config = dict(
    norm='rmsnorm',
    mlp_ratio=4,
    optimizer='adamw',
)
Rows from expert 62 of block 11, named by matrix and row number. Rows with one number belong to one neuron. Each number is 128 + 24 x the weight over its row's rms, rounded and kept within 0 to 255. All counts start at 0. After the name is the row's rms in percent of the matrix's.
# up: expert up (model.blocks.11.mlp.up, 64x192x96), inputs 0-95
# down: expert down (model.blocks.11.mlp.down, 64x96x192, transposed), outputs 0-95
up.136 066 [130  90 114 105 142 171 135 112 173 118 137 122 103 143 112 137  90 133 117 138 130 114 137 101 113 115 160 137 118 162 107 126 124  98 114 164  94 103 132 128 107 142 110 123 150 112 156 160  96 130 152 132 120 133 152 108  99  65 128 126 125 144 159 118 169 111  93  72 151 121 153 156 107 148 116  87 147 155 163  88 156 135 127 179 135 106 117 159 159 133 123 134 154 158  79 127]
down.136 073 [191 179 125 147 166 115  97 149 116 147  92 146 127 117 140 137 143 117 115 126 201 126 147 145 140 149 104 116 145 115 130 146 157 156 136 111 103 106 143 118 104 130 137 104 142 122 118 147 127 117 119  93 110 151 111 104 171 182 127 154 134 121 140 124 119 122 130 158 102  82 137  81 113  98 142 162 127 124 106 166  89 152 110 135 129 136 135 112 101 123 116 172  76 105 134 155]
up.137 072 [121 144 115  85 111 113 108 104 152 154  47 132  98 140 126 151  97 110 134 135  70 102 126 136 134 128 131 133  98 102 116 156  92 125 100 144  61 129 122 110 131 107 113  98 145 149 153 123 130 155 172 149 141 108 132 128 119 118 143  80 124 103 162 122 135 111 114 149 108 119  95 126 123 145 144 127 140 159 164 135  98 127 161 167 154 105 116 135 170 150 119 150 162 154 103 128]
down.137 073 [146 136 118 145 155 139 130 139 143 114 182 137 210 144 139 118 139 131 138 123 196 165 140 108 133 107 104 147 161 143 106 125 151 139 165 125 183 133 139 125 125 140 137 135 107 114 107 144 140 127 105  96 126 158  96 129 151 138 113 122 135 143 128 121 132 127  87 137 108 149 153 136 126 110 106 102 115  95 106 146 165 151  89  82 122 169 145 151 105 104 126 152  71  91 125 141]
up.138 108 [124 120 126  94 171 161 123 136 153  99 125 122 125 156 147 123  99 121 108 136  79 106 141  99 162 114 157 110 120 162 115 121 119  98  87 168  84  93  97 122 136 120 139 106 136 127 163 133 124 111 160 133 128 129 147 161 142  86 139  92 129 118 147 127 162 128 109  69 177 120 158 164 143 102 122 108 146 175 136  94 111 135 179 142 135  95 128 157 141 124 123 121 145 141 120  94]
down.138 109 [175 160 135 147 134 142  85 135 100 146  79 138 116 104 122 110 148 105 131 126 226 120 128 134 134 128 108 134 154 117 125 131 132 151 134  86 154 134 138 124 118 143 135 122 137  99 112 164 111 131  67 102 124 155 111  86 151 156 110 128 126 103 134 119 129 124 107 164 108 114 125 100 109 130 128 154 117 138 117 145 119 132  69 102 140 155 128 121 129 116 127 175  85  98 111 168]
up.139 097 [128 140 126 133 167 129 137  74 138 127 136 131 107 113 132 136 146 143 130 136 140 144 117 109  76 118 141 114 161 145  85 124 129 122 130 107 153 102 218 138 181 138 144 114 159 100  91  89 140  73 130 131 118 111 134 162 119 135 123 210 120 143 117 122 133 120 116 111 121 157  98 112 134 125 118 141 108 125 168 150 159 110 144  84 154 112 142 132 109 130 118 134 135 114 152 144]
down.139 104 [139  69 149 134 101 136 164  71 147 139 149 128 130 131 133 125 144  95  93 124 134 163  81 144 160 150 148  93 114 133 167 125 132  99 138 139 115 131 138 130 121 125 117 145 107 174 119 168 144 120 153 124 147 154 113 144  87 136 109 144 137  87 119 141 106 120 148 112 155  70 160 155 173 125 187 118 134 151 119 133  96 121 158 187 132 105 129 127 121 136 126 143 115 132 132  97]
up.140 104 [146 149 137 166 135 131 141 103  88 106 110 124 137 131 136 148  90 148 106 134 135 146 141 116  57 120 145 101 138 148  89 148 113  68 148  96 175 171 166 121 139 144 129 136 145 128 100 102 161  87 125 103 153 125 132 148 130 150 106 166 124 117 100 122 120 126 130 154  72 139 120 105 133 130 126 135 127 134 165 157 155 111 105  93 165 159 145 113 105  90 127 140 121 121 165  99]
down.140 122 [ 78  71 157 117 133 104 153  79 133 162 180 131 134 166 130 137 130 112 138 128 114 146  53 122 138 144 118 123 111 122 150 117 125 139 132 188 136 123 108 140 137 118 129 132 129 145 135 147 135 126 168 179 135 111 116 148 118 138 134 111 144 121 123 136 119 125 125 101 162 126 142 172 191 133 169  80 118 125 106 133 123 132 135 178  98 104 113 143 143 133 133 105 162 160 132 134]
up.141 089 [149 134 135 164 120 126 160 150 101 119 127 132 121 105 118 124 145 142 120 127 135 115 150 126  73 127 154 111 144 118 117 107 109  96 213  83 173 164 144 130  81 130 112 157 137 139 124 141 154 104 100  97 171 137 139  99 114 151 134 149 130 108 110 125 155 142 139 183  92 142 133 106 142 140 116 116 111 109 114 155 140 130  79  68 157 150 133  87 115 112 125 135 117 128 131 147]
down.141 094 [ 82 104 144 123 119  98 133 106 147 161 172 119 133 145 125 140 113 134 134 134  85 174  89 125 145 120 129 126 106 134 150 126 133 131  99 187 125 111 117 144 147 111 132 121 117 131 138 121 119 117 178 166 119  86 122 165 129 130 126 131 139 173 133 138 118 126 115  84 167 143 143 181 106 128 160 107 157 109 170 111 102 120 182 191 117 100 115 153 125 136 131 110 162 151 148 118]
up.142 082 [112 114 111 118 145 171 138 122 146 113 146 116 142 131 127 132  89 139 126 124 146  70 132 104  94 107 185 132 112 154 129 137 120  78 135 156  97 113 133 125 117 146 103 127 122 128 156 163  69 139 132 141 139 145 154  96 124  72 122  99 131 153 149 126 145 111 129  64 121 114 133 154 145 145 121 103 168 141 152 119 170 144 145 156 119 119 122 145 163 121 131 106 140 150  58 124]
down.142 084 [186 161 125 144 158 103 117 148 122 133  98 141  96 125 142 153 139 126 120 124 181 143 158 132 138 145  92 113 139 116 110 143 148 161 123 130 111  92 128 122 105 131 156 111 145 103 138 145 161 114 131 100  95 137 102  95 153 171 136 155 136 133 133 123 133 125 123 161 131  82 134  81  81 112 116 154 109 114 115 157  67 155 101 122 117 144 129 119 106 134 125 191  70 116 144 137]
up.143 117 [134 157 143 126 134 125 169 126  41 136 127 154 137 127 108 128  71 136 121 138 156 143 149 128 109 112 122 121 133 135 132 193 117 114 146  62 153 155  57 140 158 146 136 165 111 161 135 121 146 123 126 130 103 125 163 104 116 150 139 111 113 123 134 120  88 165 123 151  88 123 113 114 120 140 132 139 115  92 145 173 156 127  99 130 126 128 136 138 113  97 122 105 141 121 121 113]
down.143 119 [ 74 110 133 117 135 118 146 135 106  98 152 127 157 176 128 126 119 123 153 133  72 109 101 103 133 136 117 150  97 101 128 131 130 130 123 174 127 137 121 135 147 101 148 164 142 114 115  83 132 130 182 141 128 143 114 117 162 109 132 101 128 157 133 129 120 133 146 116 140 168 152 151 192 112 136 145 103 131  99 123 140 135 157 109  70 111  80 131 147 122 128  98 147 199 123 119]
up.144 120 [122 163 136  90 169 166  88 110 164 112 115 142 115 140 131 151 127 113 107 131  99 127 124 103 164 122 140  99 126 145 108 126 107  99  86 167  85 102  88 125 166 118 153 103 124 133 159 101 139 111 153 132 102 103 137 156 154 113 160 107 128  98 155 126 135 132 131  90 188 139 155 151 137  94  82 107 109 153 125 109 102 128 181 114  95 115 124 136 108 140 130  96 150 120 141 131]
down.144 125 [179 132 141 142 137 167 116 141 111 138  90 136 114  86 124  99 147 112 136 127 218 115 106 126 123 119 143 134 144 129 132 119 118 142 137  68 164 138 142 124 101 125 138 138 123 107 115 184 103 145  50  92 139 153 133  79 147 126 118 121 122 100 134 123 140 125 102 167 119 125 116 128 103 102 122 161 124 148 120 116 128 123  73 102 135 139 125 117 141  99 127 149 113 105 104 128]
up.145 103 [150 145 132 175 104 130 170 156  92 113 129 129 129 120 121 112 100 148 121 128  99 144 150 107  86 111 128 120 126 134 140 122 123  78 182  73 181 178 114 122  94 139 122 163 127 159 136 120 165 111  97 124 157 128 140  92 113 144 115 127 127 123  97 124 126 139 133 192  88 135 116 105 131 147 135 111 106 103 148 150 130 127  74 109 158 161 145  84 125 118 130 147 118 120 145 124]
down.145 115 [ 50 108 129 107 123  94 134 111 135 132 176 123 129 161 129 164 120 129 148 127 100 144  97 136 126 130 126 119 110 118 137 126 134 140 112 204 116 116 117 143 160 101 127 128 119 136 115 119 107 131 195 150 132  96 119 175 140 140 137 119 143 163 139 136 128 126 128  90 157 159 142 184 124 135 137  86 144 106 131 129 124 132 173 141 111  87 100 151 127 128 134  84 161 161 138 138]
up.146 091 [168  97 155 139 136 169 154 103 125 107 104  98 161 139 141 167 156 171  83 172 105 143 135  97  89 131 146 108 130 123 107 145 162 128  87 100 153 150 134 112 159 117 140 100 113 118 144 160 137 147 115 139 109 139 137 131 127 117 121 117  84 132 113  82  98 112 106 114 144 122 120 160 145 114 160 117 119 163 168 130 104 142 113 150 191 146 101 105 129 115  84 121 149 124 130 101]
down.146 068 [184 183 127 142 155 154 144 127 128  94  92 135 120 137 128 101 141 167 116 152 163 111 133 136  83 140 121 117 161 137 124 136 175 107  92  56 114 124 129 121 114 142  98 108 126 164 134 166  65 134 114  99 128 118 189 156 119 147 128 131 122  97 124 107 109 121 131 119  99 110 166 132 128 141 127 122 152 123 152 120 115 136  98 151 159 110 123 131 112 119  90 158 116 106 137 128]
up.147 086 [166 113 148 144 134 161 137 146 119 106 104 105 159 154 139 167 149 170  77 166 131 121 149 111 107 130 125 105 161 103  86 110 147 124 135 125 128 139 148 109 153 105 134  94 130 124 155 175 131 150 118 149 115 129 140 144 141  93  98 120  96 124 123  85 138 113  90 120 154 114 121 156 149 109 155 114 121 166 170 144  89 134 117 128 195 139 126 111 136 129  87 154 147 125 100  79]
down.147 070 [183 182 121 133 163 152 141 122 120  97  94 137 113 127 118  98 142 164 109 152 166 108 130 141  94 126 119 119 157 142 110 135 163 103  89  59 110 124 135 128 122 146  97 104 116 161 136 157  62 127 117  90 115 113 188 150 115 142 135 137 119  87 121 110 103 128 126 117 107 125 170 131 141 139 120 125 156 128 150 131 123 139 101 153 154 110 123 127 111 118  93 160 119 110 148 143]
up.148 093 [143 109 127 153  90 100 153 153 109 143 123 111 135 138 132  74 133 149 108 129  59  93 125 127 115 123 135 123 114 147 154 137 127 120 182 124 150 182 135 121 114 119  80 146 142 166 110 116 156 118 117 164 210 145 127 112 118 114  95 117 134 118 110 130 127 125 146 179  98 143 115 111 154 143 156 111 108 145 154 143 106 149  98 142 152 111 148 125 115 133 127 169 127 162  99 127]
down.148 102 [ 71 119 124 113 137 122 134  93 142 121 158 118 129 157 140 199 109 146 161 112 134 167 142 114 142 106 109 145 113 132 106 102 113 116 122 191 140 113 106 137 146 145 116 124 109 105 132 127  94 134 158 100  77 109 121 188 142 148 119 123 146 174 134 144 116 123 122 109 119 128 128 164 103 168 118  82 139  84 125 136 133 134 169 115 124 181 122 137 116 134 141 109 108  94 156 129]
up.149 126 [163 141 160 153 124 140 165 144 110 144  99 120 129 111 136 139 131 174 120 167 122  98 122 132 112 105 154 145 124 131 128 160 155  68  99  91 126 142 114 108 140 100 164 126  87 158 142 128 102 149 123 107 155 101 177 119 124 108 114  88  91 112 106  90  98 116 106 111 146 145 144 147 157 119 122 107 143 103 143  95 114 123 103 100 130 115  86 107 142 109  89 102 179 112 110 101]
down.149 071 [184 169 136 130 154 158 150 109 131 114 106 130 124 147 130 107 146 156 107 145 168 116 124 143  80 129 121 133 157 137 132 131 167 115 105  58 119 138 136 125 121 142  78 118 126 183 123 168  66 142 110  87 144 110 189 165 112 141 113 133 125 100 123 117 104 124 132 104  93 118 170 148 141 127 142 111 150 128 146 125 114 135 104 158 161 104 117 126 118 118 101 138 144 114 133 133]
up.150 098 [148 119 136 162 132 128 135 120  88 133 113 124 124 134 133 150  74 154 128 133 132 154 137 128  48 100 138 106 141 151  73 149 127  81 129  83 190 149 142 132 146 143 134 121 140  90 113 107 160  90 109 110 105 127 124 130 139 150 107 165 115 131 100 117 126 127 123 124  81 132 113 115 121 142 112 143 123 115 181 142 151 100 128  93 144 157 138 133 112 100 120 135 123  95 164  84]
down.150 110 [ 81  95 147 115 135 118 168  81 118 118 169 133 126 169 133 126 133 122 137 131 109 115  81 122 138 142 122 110 122 104 164 119 136 117 124 179 113 119 117 136 126 126 146 139 120 168 131 138 104 134 185 170 160 125 125 155  91 140 152 115 140 106 122 133 116 117 146 115 158 127 160 163 210 126 162  90 119 122 111 140 138 136 131 174  97  89 105 126 144 134 121 115 169 160 115 130]
up.151 076 [174  99 141 126 142 162 134 115 144 133 112 112 141 140 129 183 136 174  90 189 122 134 144 133 115 108 140 109 129 126 111 140 140 148 106 107 118 154 158 105 148 123 155  97 111 119 161 132 140 139 120 158 120 124 134 129 126 118 108 126  81 105 111  65 161 120  84 124 156 125 126 153 128 123 145  82 104 153 155 118  87 118  91 132 167 127 127  98 152 111  72 142 172 128 118 104]
down.151 069 [185 193 121 138 158 143 141 124 120 100  99 138 120 136 120 104 137 171 105 153 159 100 130 144  83 143 121 112 159 135 119 139 165  99  90  58 117 130 130 130 117 142  98 111 127 166 133 156  70 128 115  96 128 117 180 165 121 144 134 135 126  87 120 105 108 126 133 116 102 113 167 118 139 131 127 119 157 129 154 131 115 144  91 152 163 112 129 128 111 123  90 153 125 113 135 129]
up.152 126 [144 160 137 148 138 115 187 129  83 137 123 134 121 119 115 134 125 139 120 122 175 151 159 132  74 110 134 128 114 108 137 127 114  93 171  54 150 177  97 128 105 142 131 167 109 171 155 171 135 112 129 118 149 123 176 112 118 140 152 129 133 115 120 132 115 142 142 169  81 104 129 110 128 152 150 147 131 101 135 151 152 102  88 110 142 155 127  90 139 111 132 101 143 117 117 123]
down.152 135 [ 56 109 136 114 133  96 129 129 133 147 195 128 139 152 127 141 129 131 155 133  48 129  95 118 146 135 141 131  86 117 137 139 137 142 122 198 116 107 127 136 139  92 144 130 141 107 116  71 166 126 181 164 130 112 100 126 143 118 119 120 127 186 129 124 119 131 130 112 155 159 140 152 135 108 133 116 114 125 130 113 125 133 148 148  94 101 109 136 129 129 125 119 142 174 138 110]